From a checkpoint of a small segmentation model.
Model: 2.65M parameters, 64-pixel images, arch resnet_bottleneck, depths [4, 4, 4], widths [256, 384, 576].
Rows from block 8, named by matrix and row number. Each number is 500 + 50 x the weight over its row's rms, rounded and kept within 0 to 999. All counts start at 0. Numbers have three digits each. After the name is the row's rms in percent of the matrix's.
# short1: shortcut pointwise conv (model.blocks.8.short.1.weight, 576x384x1x1), inputs 96-191
short1.313 098:487529594512489482442510465424487519422531449532498536315594444418463506565475525521468506455590471522366432508505578499483486529483511501479493480427431504542433489514368537508434510543528521468497494509466421543479476521607409463486444550484552477456486528503513512414470561563450492516
short1.314 095:533466483578440528499425500481534538465498462512483527538604500450530494516485445455467521430434496544438479501507467521610548509502567603523470526406534532597588546462504529509547460461457511534435495531518505570456519469517481598610447509549481603516630528528496548462530442484576496460
short1.315 106:444498453437491458471399560443465427500492511524446455552459530478520518546562480446508386453552455436461521530545516545500493482509415443467587504516466497455471531585495572502519448490430522559501591483553357531475488453418531565474581600589606563464535512538505483503489477519494468466
short1.316 096:479476380596502560581535395568535477450530452501386428500480489534412489454492534410565569575536497532450531470464470450422407518474499442478469467442490418617489523458551467457533374439540449461582476497517483526540577537547473537525495533579521508537540526508433612505468523397566489431
short1.317 102:603465408468595417514591539452537527575507488429474572488513507437458532547510541538480487422560517549455471503423569546476544550447443394539472428529481564469532535495572579440467480592489516505448455466459504445513538458481394596525485522514481492544496453476476502477515516509512529470
short1.318 100:429434456485516486453433497424510538438535457482507486479571452559486559488504531477456478566491473423621542523459539432485479499544574507497454497574431467551488483535551528523513472465484576504524517449547471518473469489495537499523456539448468474493518482459469464506542531433414544460
short1.319 086:456501472426471553475516531503619427487557539500470456509427536552503600373431493482511570465519465499438445402500598401515443437497470433501498493500440456546445579451448614512491428451558566499441544481492472481494538408450460449540454456594463491487537545450531494449545515502457384436
short1.320 094:565533494518521479508424449479508518522513549484481462557546522470533592579513440443599545510479509527617523454598464560496592475508450401469472415484488550503592465515452524505517590415476528499498549508550449507484475469396413460584506530535485480483494549473468415522509432542461446442
short1.321 100:381417465583542458525492352503568535487577441535481464619495563492528477537577519527441405590580488651543465536508515538487508588343439484489427470491471538506579462498490502473510519510588469406615511446534499530439433539487488412437537507374571504496495572547562494616499485488493476477
short1.322 099:506558420488477452431615502468468575485437499543460477417515501503509500546549567517505469477522483554547492513522585520525552487508554487562501507487492497480384557508498505468487482423419515500508443469438541492528504584398577531609481573539571510464453477497513461435516507492525470409
short1.323 094:463486584464478468389536470470541515512474409505408467558542506450526489587422461475540499411441459428451499446526447485465470568492600522593553607521498426421442478530575441450504529482506454548431535492591467441462521393552527484510570573487587437508556404461585536473448465574530544452
short1.324 107:466513445493568581607483511551563556475530407453480509530502483521412481518517506514501457521555495538612471464498595465443557535576487433568532547506477478476452577493550509459437548481477443503516461565435444488406526488598476483525515507490607468641506508528446474499472457492469543516
short1.325 095:575672518424575570483469382426479503610519542406493500507464556514505459479457429496433422565471585516555503485457529493605471455564476494534508485511438492502438414519414404531486504425586495415522565497485547505516444506560578525472464491422363463535576522489513456531492490537423500606
short1.326 092:478492533493448544497597493542559468450491424541414462606450436495459534466533492615463469557427529541530452438414673482528562494517375471601518565526436540504621536527459405472467426578443545518471514449415504548519533507516512468544477529509550489491500517514491459529429467493562496502
short1.327 091:492414498555565434432461472447495600497552529469484428544533557560430526486512464493476579470527526452568472473429468482490455537544381439509478557526491557503527475472437457451498430525551588462489529607498470524467532506550527520621537440505440470579524490572513424477437472470460458535
short1.328 097:528468457519516468469561518532473457546415515423532528551483471552468482524444456522477499534472511527430537482542516507561449444486436449535521367393539516497630506493455463539539441524424413488491490447506552569472473471496437487553466565466549533458611522529569508445482551458536510465
short1.329 101:426467410547437480488371528547482472515454547543523498499584503508500538574554542441512530472455523486454515521544441490537445439515502520499497547484623489442517494538496546527590556490482560529495483539514489544508497578494477465544462490530456464442521514497550477412459543453561540484
short1.330 110:544507616359541522435406533527476540464518461448576579515524489504508477565538432526453509503576510506389589523538447488504464464438529578447437564421439436477527466555458506511500451497504503520441570466428537519468557423448465579543477514518522486487546483459479454516608467476418495477
short1.331 097:439416506640497450523553461516540482582548493606533519489549447420598445624525500514547536467498489439447527501512535447447477566424556456454502492507490479483557548532437514550537447450516380461462568511493482469430479434480489492527596471562506502553480491442423464542574398546446473530
short1.332 104:571477540442519491426470479493505528482428515527442482497538543454494615468498533546501483635568430477461557475527498445496442502458493520581516448501372493533523545513370521581455513487429582552550539533507501491471544462489420550535470475545564413516455447533540502456478582462479483483
short1.333 094:404501439595542533544414491503510568504510515617479511440524537484513518542551499518505501471488542475476480545477518481487566474506558450423422521449441477567529538589543593490444504441572478502515535516470450463553493451458518588530486563548497432534495561490459532586526449370408497505
short1.334 093:465568440426520592482496592465506509588524365554625472459418495531497518489505452486514522673422443445418554551505426532457537536486335559546518492512466452552535520523455481532571543520503517500489556515508524536417497473511521396452501500518426516560494478497497442461446509488483450561
short1.335 096:455477450505524468541447528479484476453521515416516460491517513494527574641579489430417497518509495525563468588566553438504418372622443475493484528584455564467482481534449478493509571489519427466493528557499408517346516518401490512567485468470423506566475499499481443471514495469541442621
short1.336 087:506458467479473465498558431573545530404468558493443535575554491515557522504579513329470625518551503509471480499429462490488532510551536533414478578459477493456410520403537414578412450432527491396525438475513473546433519542463461585559439483383526555414506492419505448466564539482617439545
short1.337 115:478672509456544428489429475514458494470530393507534442533469449560454507521487466452566525638502448533494631469543479463408443595496510513444496574535442457517477566535463491510477566455522505518519515460452476514532432564550471481473494538530453442481631470508473497522560463513541516600
short1.338 094:438505497535483609554542467556391442477507550493392551514585515558529485590567447493477565574483525521503545493510550516503592368519519519557505561497507509491504528540438518544486425426565470598573523542451484435557548506476422532449551521472477510493448547539453559452538501466574448531
short1.339 089:519518527498461586501493487467428474551523575512482523528513523471599498429555540474522491481389425428503524500503445501557397479502477522518553472462542545469463499466573484475443518511524512482555588471514464492443530528502527424532510442361452509479445510382454397436485542572470459404
short1.340 096:540471433477460480583403533435487502509539464531502512524495536494497561511540491488505545586405501529522508519441420515535519419506546460507473478508518445410554485479510450459568537472430545509625529440538477513450511561501527444485546477473555476449527541439503550545511490488544442457
short1.341 095:546511450472451416495450550488516465508497443602424447448574369550555530446616450415506505494556472527495427422522459493395501394441503467558536524490548405421483514416427501552558373495474408505517628400442418537462516440496541547564523523491547558490458497473463539414511468587468520531
short1.342 094:489503439459554433480514528485534543620492436482547563557454538456567602475460388599510413511485496497468451493462561439440476545447511447447511559473463480452576480467509531477446489524482556600500508516489441457485416445502452468549583460591592490508451476522502518428371480441472468440
short1.343 095:523521422391497528554612446531558502500560541455573422538474493522586377455488487444463482495527512444656580571381445418425536457459428464426491473532458549469444556596466507458431488493472443547471487478517498408561463456523478477492454537511555540511408478519467539560488561483484447445
short1.344 124:330470522486532385429471538593473481552571500527502504562538498588509492475424533556480479614562477565578489521484475511491504528356520499501512543537456503452470305560538550527464577428567512513525517507512443484407445472499563431533616609505548632473446575542554432527525434571450525484
short1.345 096:558453512491471597513466472497464463594452506465512560525526488418533494537499508462554523601530544496411451515503565546512478420533608503500533491429496512476480589519516493474467561494537578539505548490505461512548511530347478557476509444575498497544494491561424468503558550568510563492
short1.346 101:531560498522471455435443453548549514603458540524508499503519466501382478550495400490471500519524521430462513567386393474535510423487451532485523390587545414499477479503516443494531418550550518480424443506498423475516442497450532461542491556555428493549433502521481467573464558414471519498
short1.347 104:479516515468554555491489453525485542549490416439425430404468517543526491451499494524556517513482470483487506506525419459480572494503435632460543476448455505509503541578534481501549426481433555574548462481495471525507561511573571548577546451477508480529512535457563475588428640554417536531
short1.348 104:477484234485537611539518516475463561413533468517560632450508403470401514592552522555598514500526566522447491477489526514491501502506524480494458562526502490475574503441476472541545482445515436588477495495482475486513591521519511531478578493465355424464551516430539461516503515491525567528
short1.349 091:434432416588505460552471495399422620473478508522562524552553512555508445470463510419460642408474474470443591488447477535442437475418465527588610550500475410492516406499512455437480514504479474570496407424484518432495541559480496609536433531444456434474469556545538494476401488487486548451
short1.350 100:549515474597524564502418532499453526602565429562517520470529585559524530476476490570492528470473476532465386598543466566462475517469512480481539560453482410510497518504570474408585611476598472482536557479477472482383451464438490422478588509519502525574492469544413405488452490458632489478
short1.351 092:532551467523443563532496466532550475493425479597559479413533531472538449512492558469572532478476618546571527456487618561572500553479525543517457479471487523469498454539552526496497491513451510498475498561472534558447473531496409386453551583452489549545499522435547496484510474456522459459
short1.352 098:505475472452560505557504530571532577464455511502474533401611545424485487608597497493494517488439415598431395446538490465526512472455468500572551504511545473581478508518546520539493503590410559534467481496479522504509471505490540543491449563557478505551541502531401416529494503407449484413
short1.353 097:483473520511469514476625495469559439415554472511472464483514466437513501556500572499418533492456463553545514575568532468501436483511531469559504496584398499557439477443436527524442635515461543493508535513301480462572461468449435518510505553477497470516513502528465493507582475487519612297
short1.354 082:472456542473450489431467517542504472450503484540530537546529577464584481527485548528499536611526432553502507532516618468426491503608397450450428551449529449532471570581534453633476479512415551439510480444500472560433504479440487420500467574470538496486480474551612557441574448497509531509
short1.355 102:499545413521458572489545481504525508430421382503456447493504476467440579442494498521438424401472474483464440527474476528583476459544502471591495483559513534570516553471433520519551519462504414531551475472554528539474497509496489481522513540548465531438509501602510401476543472544510559551
short1.356 103:575557532484462452482418462471537531499544482463464484408531486430488518510461476584490505585485547570500460416557628539582489524556521501478458465404533575455444510456523487616481447492607560466471573548479431464539468581465459513548586549428486553538459550544510571460509504536467570352
short1.357 102:595555476454539494498491507415481534583477551437561580483412445443555509506363527457487506422475449416515482433501561517449475575466532491492508479448549577501490553597548436492551463491565576459470549510473471549511533550413585507492528523535466541571431468505496607493521506545344586555
short1.358 101:510525508465470486422458556471502583444458421510499439472503460488537528400566525550504517507451394494524473447385529585411565528451457381507532557550400525495384528461481473504426481441485436505479539417545531511513477503427423474514496445581562522539447481514493457468556492466471612543
short1.359 096:504350485519468525459548468536554472551523482483473484520447495528442475517513515489534457466469509525476335482543501573480471446576517437508504479449576533475507527552499472490414464512489495556499505500702522471536533528586578405458499504562443533499529467534497545526487426460532553519
short1.360 085:405514505451521550511593488425526447482484514584506500522472547510558481345491605529493483578462580472595461528528465546495510500494502530443583373405553475534482508469437437336481468468483455551476480510507517472523402586511513515585493537550565554571516432455490435407452518519508540499
short1.361 100:530552582507536574415506473488518524464481563552514544612476547499572584462522549481532552569574504412507554592510626548416553616450551461436462474521472367587482494497545550607527522541405470543541515480593518574464497558479513493572501543470565533422424533551559500446544549531498523527
short1.362 103:550559505502578513445500453432502529610470529478451475518467434560531491438468519523573450507482509514434431488563615425548452494514469531431382503389649543575475477494441484493538510564454419423489413490568478580543526535588521508394498511504426557461513500529505577500532435490494511451
short1.363 101:616519494504509531463521487482524540588476366492409513494553487532575490498508496447633468560494457505450586491530508445511520531475481613478495497475435540503550523565522491499537478466479531555435460461496435546522537441624503454573432517438554434535423498539510533493492515507589437557
short1.364 097:509385528573389640392492502508530489457490526485464430452536409478528525504465516501466506375483468479525456493381447505472492482502429481490504683634469467493532437514586471454393478533513442467468472456439542465592483530526479483560522508450456550447490465459478572543477487517457483486
short1.365 109:495593490450447529563465593518546526427503468555500418433497560551515494581576516600504563490576624636477383453470432520450513414359500496481583478575573546480497440403509439463545499468527522524573597511508463514510531523554486635530534510505559481549527587504509497494533434417604448562
short1.366 109:467547482486453586521540535501489467472444463528541520498454547410592530499454512511533581489548553552555470541497438524471514591582556458469466508510503528513428538506524525430529718442473466539511525554462569493467458526491515508469574542608548533448511576565466489515511559487456503444
short1.367 095:522531468447501497489475500498499506653503450484545493486415526420530444515427499504498487531551621546461514499528506465578469484415441593533486463427508558576489518513568442554421458472593496481522511519501436430541445507512528547504538633433519542490529452504474462425438537519484524472
short1.368 091:521444426471560524506429501440558560556492401432458506450511464485469449450548407515506415583496525577487565546472500526503561447461528590460610474403491556457447550560483497492446437511587523467531515496548482456586452495513522479451603581538503510546444532480436523513513533481445493456
short1.369 106:533496519437424484583553536436532599525572536459533520484471459608446479515505412515456533613466570511461501435427605505510475544533445530514517504489525548485586450422547503462523311530588634528501451519568531484478432485506518576429548426478497461546431513464464591424533440499519462525
short1.370 096:529491518558576525496651453525406488452611478555492503527562488465466432496528603427456576522507537546505488402524593378483355543585477465456413509496515454538549468451509502540422497560555458467566451420516640482512486469496500489399528470550525489458531586430483505547553577505563520583
short1.371 097:531464337466449509426553491413502551516459420455536475467462421451484479499459408505570512472436462514474508526588499549539519437478537462403498526489573458566476480543579591494467437585431510474541505508511558442547439525421470537553465556528570559583523500536500580506523503460482495530
short1.372 103:454538564615420553581536534527580500512461497436512501503490507559487599485607572508518512498381532412431595492489543376524481531609457558527465441533524497493517483538473502508491409402401465501545454424494502478449559431564486504515511458472518385455557514505495540590451514459474529556
short1.373 089:494482527475422485618450511455491526445429436603509492460507380512494583398507522538557552525471521439541525566552490470465551514533560562473464504471507462518487583510396475413461433501410456527491480530501507521522581395584435624536485522511410554561419533516474463505544481567494493598
short1.374 105:459545471497481560514401491529448490508578564448553486461443509424451515446536421480466519463541495642540520519433536442517446441523505497567575505472536504538595392471469456458572407451499428523546503532526472460510512393541469518519537577423463624496504444379566495427447503575493520422
short1.375 092:529491477581497614476582498520471554496470463517449532497513467553487513544469434462489546475397579463431474511513464347444553481428485482467560510578505367560536487508510478551513533466421486499523409469500553624446489411502510463466506530531505533467431586444451539537482496476500513549
short1.376 094:507682516477491593484488442443536530532483514392556532509501529559515548524512439445552446550486541513563531424444542454621466599439494547519505548443455544489488476538525434513516521461527584635488492466443522486476363472529515435450484519457442432452451507494499511467472467483521500530
short1.377 085:483489471546506508468672527504536422600342502545463516499554473552493521469549512506523532554452470430500531454476502441537617561500498524517433471528347585520547502346519552547484523462503497512520453432467481531507539555460500442488469451438509478398518424414556530453545537503476443464
short1.378 091:539459472505479503434362561359544467461547513466523506425463439506493482446463515461475509559615448493389528554468463482547543455570488510535550520493587562527507549528420444522552473449506561530455632493438522471545607500531528494487526485524564436488546517536472554515449481562511528527
short1.379 099:470497443674460550556508495473440518598527447492535490586473506486442429553548527478538539458359541613457449410483522414483483568433567493485443536493550484511416413484503564478470550515518483419529383525460496497521416503578500523498475598412526469483556472489509507519468560440582535476
short1.380 109:454585532494562514483451472510504559521539592494528502483460534590500571417454552453498547607567479590624495472509421487509464451413444464449489521494503520461483447555562492569485563514575522425455476501478408544353474434589503385460641522511513491492474563622543463472444507531390490405
short1.381 095:454408466560503530510517500564473488462516479471509530492566437458567530519630454501492473441536571517506450569475607491471512559535476474421480436479490505428479504570428479548497477368455465490548495481381510418562468510512511485546421491465393538403587543590555558405432457586435492473
short1.382 095:424510541424484502531466494518612514508519604519430469492508459442446507406451450495543534456554499448441472460513448524486435502435469593591550448499463452442526596560491497443477505478613472491422524409557531520579463454522568380461484565498385609414465488507474558453469402478541491596
short1.383 103:539494554563556396514484485418505491501510422426437523501559480512466553532520483508533506501519484457477516424501490581489491479469466566467520492663557531468568499436551477487437498710500442566435490540448550466444455393503497534428501511513541475495518504534471475441485612450441516566
short1.384 103:481434531433489516476521548556507486452491442431532562523539450597448520487519509543578477529386474473440493470482449464470523488430559530422523496385446446526515506455500546465459552628491551493541521515440481499386542546457467520382514438564533345522533448561480531444586519525481500494
short1.385 094:496560563555499516447441538501435490510431479479490494474515489430486440506517499523471451455521507529500508498518645498528472503469490539531476366482470540581436496499408482472538543474473565608524522474529503513524407467514494434456445527544598662454460455493479432515482516536611454500
short1.386 092:536466481464461420506571498470505526515533560491511490465525567462492536447569521511502486449564524543519477590529608488508449476507500527454492547492519480529399482499648500564455600450493586509493506506398485572581512537461496567488465528486465549614496531555477428466525526493485555485
short1.387 101:448532569452439405512559524558494547548480438510404508478502515557532504478447474513482439465514494508458538486496460513526532536448419554453501536525564527579420460416456585458491460552499552493588473526468501480521504414516437458384478452480459477621387451533490535452517495457497431520
short1.388 102:519534502522423482448465468493543562511467504367578530528489498477508449542478599474476480468529500445459506448525449469550435517455501495406528463492466567513509639463517473460491523483559464499496449412419532533524614482439533497543462516603501550414426517453472533568497493484541518472
short1.389 116:534485487504441455506601498591412494580502544483487458447448559479548486568421507501506495555492465507417514541456530525597520526524464461491560539462569446540446454475587525470427509363461454474377466471604445562446455557526551352543552521539443474452494504504500487505535416572543566457
short1.390 100:429388536521527551494517441535557502522513472518499476489469500457508443489443594453548447463465456625487497612479473464487454566446480448422423503478493574567508380522488540504451549514495536512489474446478452465448452465413487504481518506472531542457447537463589454470479460499530552560
short1.391 102:527545491483520559460620429388540486538503461525474468342552536415563518424525482520540500449541443588423499574369508490528525495511454491538477544467459529510457516508537504504434483469530568493531454505450584456555464567428547530465515525477505499443466497564425419537496550528430528535
short1.392 098:371512535429477501461593565496511623505511436488420445614513468452495512519570481522330496517487523526486441446562465430445511533589430536509514506506506525476600523475473440482482458429471475499502465560492520507463443468436526499561435467540475482418447462474556503383498489456525515520
short1.393 114:574559509506520499580519503416492426522499523544421547549444501522565557468485518503627487440472521507507528492462470521430559604577499470543539406485542402584547551538527531533464400413459591471531465571511493583448501569416475496507483473483477560451464534472423445558574454423539397440
short1.394 108:503429522631502536557493479636509457428463441516432562481463561457549481521527443436525440490481541579561649431462465528525423451540455529489488409527582441542524483478454359447497622479421556482418493555458541470525474592384540542500457446475412430471558501504432570574452551541456525431
short1.395 096:466495441491523595486422494466489464573499483489482441501479502487522511543468439529448532531492539490415547455544544471553479523395429564415436532552507538493572402516551474521443440487498526486474468510474453525450398480542508507424496527479626506469498562479481499523435521465452508564
short1.396 089:623420497515503501469493414393510483522533592481542469546412453468460384404432500428538529541470527464379486555433523485535497537635444486514522507533465461536442496460495472497490607564545457418520377565440550465532475422526488458448582490581530511528517471587557409519504519547443497468
short1.397 102:516471469468436554540508472460537451502549568469522468442524456579490538537568592536481412485484542564475477621528455472478504532424458554591487474464498418503454515499445455476545472422506507543467543473461486541505446399500540475499509546448533541562484490506461526427536516527450506435
short1.398 110:504495421511498428464523472447535463402451502511512488479501461495525557539510461554473530477477468508439571527392420457522544566454486395552486377509606427493520458496449466497440462481499393536463436549474492524573518480419542460527455506500408520495542517443518560420458520451466497499
short1.399 097:512588449515535505583502459552492475462548532451532513467472503555515523491494551503462488447496561440450549493391541498566599588514473542521418492461530497509412457512530477555449546465407538509546512555515547538487450489482514462416384456481515458464490434537481436433493588592500494512
short1.400 107:439339549519529475494508498502542446520457481452580404530450621432482590485441500514476505516416406495527587543456490548547584501561462492633533452568516501540559522449568554522542563445544506565531544513471459664461553586538553465555469525505411607501414599537471486550499438545444487507
short1.401 101:483547408392465664465401448461529451451406439488507535435500474420442564474599556507470529418426504506510516512496431465558512575403466508483472546457502494485533510537446461505519550494521585470512588555612566510559476500468533488444500437546449510522528465541528459565429523458477556534
short1.402 099:459513508530529530480611529480430474461423548513462507568500505437540505508508530490576475499454516521543539479515441478553511512485442454420437424479535486557540482421521423511526524518486461481473547572564435528533506472425538478550451602404532534430548443474498509395518475566464509449
short1.403 106:530565452489513537562502488460545607536506437529527409573482460554520502394490463549538566599518420518509466502532458509496479587418529545414561551469482431536375449418487600539503492525507455505464540492594470434524567505582424455434523496481439508545532512536431416478475474554532523536
short1.404 099:436479563642447442448532517536400477464464571517553515463534456498401533497518434444518514437518413582562552534514557412523557539533467481598565487444549436575458455575444500460489495535432463461566444578482499564514397525479494467530403579521461521497518549629480561577468561403449542482
short1.405 090:582519482575357561519497476555532526547490555441466486464494497513575530456497448517450491523530563455489548597523565439469585558579509525463519458456583396458518491527552488462536368397521579543536490619463423505391534417531445528518524558457428593421432538494493508530506361342416553497
short1.406 091:494524509514512587567437545498532527412467467481406464421505547391503561555583520506549478542458418536536468516466469518401522473553460522616535574468425511535504514460630485440508524420477480553523511496399492501553522489464551501481521531535560515512536460450536503517567439490528468549
short1.407 108:572483538536348496430498502451506490452488493538500500446478442475542490596538484467409504521446493471339481401575540504537569559569484450418518550538467451517514557510508450477490355526461501520494506510561477492611531522330617515490468455482511589436495497470472498475456482469457530409
short1.408 121:508479459676476521530493418557535472497472494546460503453495518574441533456480531380574460536515501411524519546481393394521408471446485469466527453568468454424427479492446448545523592488542438446546516506528430464489525506447496479411576514531512564605522477564459452550532467529476554435
short1.409 097:467529494498432571488539492560548569468552451468443517536495423409459534452479481575609443438583509456648418458564630482571485464495586480531523556532461479521398508485466502565482647452493525540497531509459501518515479523434509468433528478519612477513538542521443422500487540491488473459
short1.410 109:451450572509493659505588467493522397515546417483411588457600484508500500434537496508514502394546460573482493522480566455497544465542503541511501500606508624490526498439477562482501487517472428422515602471431496434420462467599562456521494556466457461482532481452519479463513478486395512546
short1.411 103:517472444547537502469428517450456516426505535462468543469533551552498510467451561509527528505393472544441546564447466412543545539485516498468489484461547489476600496520474571527513495555565479589486456544530531559467622418519486508418490380565459554519550467432514535377621523519480511499
short1.412 103:571459578530592430498485442484452588565506545452520444444525557505508473563494507484520469592488572485547479527497590526563460538376467488508551477560385537508592534406441528473522465491436586511491475459559527508466506469539548501438480513469489462426514411523467528471445485527557551507
short1.413 107:552499472482416526510469536542554444465478483500416497417495513449556536602417554509528508471534433504561547472494454476421479456470464496569508506463519455477409508477513520509413548450514421516528515429461472565472469438486465455514492491549424492543572475505476495576466498504495430524
short1.414 093:544427482504560505490460448491477515386565549525486583492473483452466476536568567428455514518473563465412520611487552468532468569531461476505468541527568559537431572509433523586496453503472467587518497603559529620567466579487518465376496439502437554484623520525471534437564581592483487467
short1.415 105:592646525467478563479505543444496425618485547472504464495506485527528516509456513511558494603485496444464510456478607497466455563508506571529503482410418481510509535421452531445583516540519546532493520469539482528492434488550552515476455479456500406496548500520484510421500545567476402548
short1.416 103:517400493457430450447419496479428428499609524506576480429468497509412507425599465550521527475521508524499552554463408467525500414549500410455561563507467513513477426519502527527470564538525473432452544496404497491599469436494496552416572489577392470439573436447465448367454449477504529497
short1.417 104:547523430503566540507480499504514462576478588495481501555588501510527543473451481495475468416551543478514469494491519515489515544451494551611469558381454430481566481435528515446396508490529491517522478506337490629578523433387472527543465482534571534454472459514520499495478451456471501550
short1.418 111:540498458512526459544595534484490367459530540474461535477551504497541429580508520504468551525477508479515515528479411502486566475484479480455488437439532585546572466540529610403522508553456438453453477562504550489536539504595422515491430478548649506460624516459523476453444553530540460452
short1.419 099:486583459453390509532552503487488480476494527550549462401471412515486503467559537472531571545373593456483476448458468495550478483668436413503509382474577510549428554591465524509424493546512547500429592562496507475465550605499523517484491508564535468482479605504538467494456550542519503348
short1.420 109:469560518665512559480463450479536481517607460470537535500490492517539476419470478481443480566506525536501470507429498524517486444500599491535482443502478531497577538557447548523503493492453527439413542485456490453483580430596490466591494496498565504527474450504487547499491513541599436459
short1.421 092:545495497379503482485529483404566463549518563497452479405491481513591511429546457532532532471465571486482453481412453464478600435483534485489552529525520612476530528505535424522450537485409376432385481514502589473500526535469528570587482597439369554424490618502505554483468527497477589527
short1.422 095:482453467515577524445513593405482486468529461552576393451379478506473456609489513542507543508442547393420586541525668510451526546555463498576494558491477501586448438497500480520573488493455439551471495528460493502461490515480550520483516467462433462469451491573497550497466441488299464557
short1.423 094:373607570456513473485437522500430463426529501545471535530464457493455471404529542482499548528442519515461465583523517473486617597540496491504487409492389459529428507564502566497564473479503537588529435455500537474417536506470410543545468452518517513519447512503571563605502487585494423548
short1.424 095:403525506514426467466550535542534461542551613475567482526536484476599386503498568445529554501462492559598413479477376537452460441439481496476465409505492429552478589554501598500524466509527518507487564507559545441521518481502418445417510452518563487519468575546460519492541521632458509472
short1.425 104:512466456462545472646509563531592494568470511415445504513456528401559506557465505560448424419460557541500394630591517511465480533597485477564524504490535487549474459579465501500493552420497487506485416559512467524485528479589494497472490506532538478515495480446406464434514489503491518534
short1.426 100:485558509556496363478513570476454443442500435486495477495511369429533499460621526437477469615627489526540456491433554482513541442615459506525463493464356541505566498491481472489601499485515487468454477410549540566556487481424465461523557474540517536455408490521533485451486531545443439555
short1.427 106:473457441474493479445424416490540459446464438529456484524500393469539525385442556532402491569481560575469498507514505560467485450440516536447408504482489554491444542445480517440509426466440509470546633528402490486544524515533540389509528508558417465477475519541456474459464568542588499475
short1.428 113:555426522362416468482498447451529501474495466528530436431533493412500467495549531492494506429401475493533423481457416475463531429575413480465524474568521481462445505512608516492535502404486509508429490514581428503380501478540504485517524528564516427537526568489551566527574546465495479352
short1.429 101:564566526525547606537410506494532559478531548500486464570527520414479471600514472489515548506488545514629407442558502531432437444550530470629474422476495390481523442492486464547491564445495474515545472516413550538543505554475532484503482490497451551492515515537530504499545491495427506520
short1.430 101:608473515483548531572497427541477492570485592504561431477406524516549443552495427479606490440513547471530527513495474610480475499498553525482484446513497481502517391518473491548510506494468485497545489514512492489459503485576505444586485501571470404541504494520385618530496573507444535455
short1.431 096:507485444499391569444536511588560662367465473539353499494496469482477465510515551556651472563515583535613475473499577534547465528526495489533512437567406483465430500432465551487519575444457485575515548468516521504509468546405509515418502457505480549500538479510478523536579516479472524467
short1.432 098:536467477506513469448454504496558483445509550465496458446460486502465550484507477485400470583426549483463466480463520559585538478567617546474501527493536548463524500495429554422494510474455517479559520534493558539465601527517401415453571464513493520559541507449515528495483492523550543486
short1.433 093:450465540522449363508511502466497460449481550504555405576458468516519463565546483472454447532476514556448528528475561411483624561512471410461649475485524423528663484470517496499628459542439466519517506486491511413451478530414506489418432555458509502387506522503542478474501543442484472525
short1.434 097:397557514475459568437566436485486483493517446495480478377466396436592514515455491555476488352471488537623494519493491486554554505366605490426498456425516455499507526448599528464548660486487552495564466560479650542594498452449531575450490514507499517406522479594532472546523503434488539400
short1.435 092:462421519498485515560438511480448507462456519441430487398538543425517401467496453509469455532527493499450414566549510474529508507456503526489461480531510482496442489553493565487474557407476588479513387526536459515556557610357554509501520458524530461445526528476427440442526514472454461503
short1.436 097:439485476568520480455426538509459404493430501529466476560510545444516442426494566499464460417567555487543550490458530494608405548462466500521524501522481417563465540467456461444481507491383488541609457484506543489470509391459506468414554492525475526559484478541527463519594452555557515511
short1.437 103:535500495469585564502568524495529534472535586510446499440490475469412463403575492498449454606507536475599579573541478538413513484428528519476507457425441478480360461493372497539527554415435554566542531421611522481538469451510437511440438491524553517536495539495523442525518496457458530503
short1.438 099:471489585546459463467600474496433553432570558525544477582485601479560454487517506479482543555583492537511490522488453490497543482440474467514517411539476548457508491418434548522476493475496501538484395583504493588527495446453490523481442522493468553571463498503531503413469471551568501481
short1.439 116:482477574492435454583571474596430531415481418486511502553438483470537453533543470439456533442563599598498342560506559512500446380477536544520492567518484602492460424472529458492454519526530574512552546504612450562472446563532568475555464555519498504436524544445535497456466539478523529525
short1.440 095:567488483518464497591514504439414459632512510539523499538485543402573532577509563505514504482492454477478477503422519478494527526520564572461462503410496547444525514514467420500518449446471455541542544472430492516535541558487505532496451540465543571488498574465523508398483523504544481496
short1.441 090:510500503477457506503538466475482472525506519534484482482515447420502553479590584457411495452510473572499505542471435498597499526459410501455483413495427460547460520445560454502449622491530462520503499487409497429589544539444538474489603485510537534487528527593377517498561493503559467502
short1.442 090:535592510441474558500553487418558436542488507472484491498557441552607523525528547454518484509453482464599488498377517476552531490514509608509509434455522445458516474529544484442522451465481479553455522539507563547517364472582505548438463521466420517533565488471489425414503514502510474472
short1.443 105:531522470515484559506453596451498424574461437481527587471479526487495509609428522464464488622496556539504536521638487559542483496403485541417493484450548667463485480479522415564431523476498537534479534432431490497498529385527481478519509485463638508565565434501493544541501527546759522551
short1.444 086:551529461478492527460479489491495501445477503501489542565583442510466448539501497512482493508514500475467531478587464528401608463347478492441594457511476584535479598459595523490473549516545490389505517502489485412472503460591511437568516574526559602484442537534580527559520513578477458553
short1.445 089:555466503598475520485540569547496506506552517470468491478491515462477514483491493442566606525506534556373484564392573498475404542568475502545501500490412388505432451532444562499518529537558488462564485450497497541521446436578558428476505470519382540443532555486394538431523507605374541433
short1.446 087:454522533479511517459591563497430517516478539547504494507528506473542514495575530595537465491431456482526539479519558402480521365610431551600569321451544506545557472439419510395606490446456497577513498472550458562477524583547470527487415520437538500574465443453483457388487486479537487449
short1.447 092:497522493494479507460585474525484352499576432532521546459519415480479459506518459541546439444464581584533476493482498474495455446398464511590576403454522632476495518513517427462493591512575400508463462541465527594555373528491488564390482526516538516536474502556440489403462551495503497449
short1.448 107:533607451489609409490484526500488495438516440514501505464486470500474530591528564502509482488480441530525556508604539522485510478477549492524495582439589570527449512490472475448462644460471655571517483480503500562493432624494529498499503515503481506533456495528524536511448463499541402527
short1.449 113:540484482488410499448477496468455463487511503482528417466515526447470427552550512506559547568570474548418620492525491460522444417602522522429458419491517654412576571451423432613484497440483428491534549484496499499584533504436519558523446486524534505485587476388509475399585451571574549585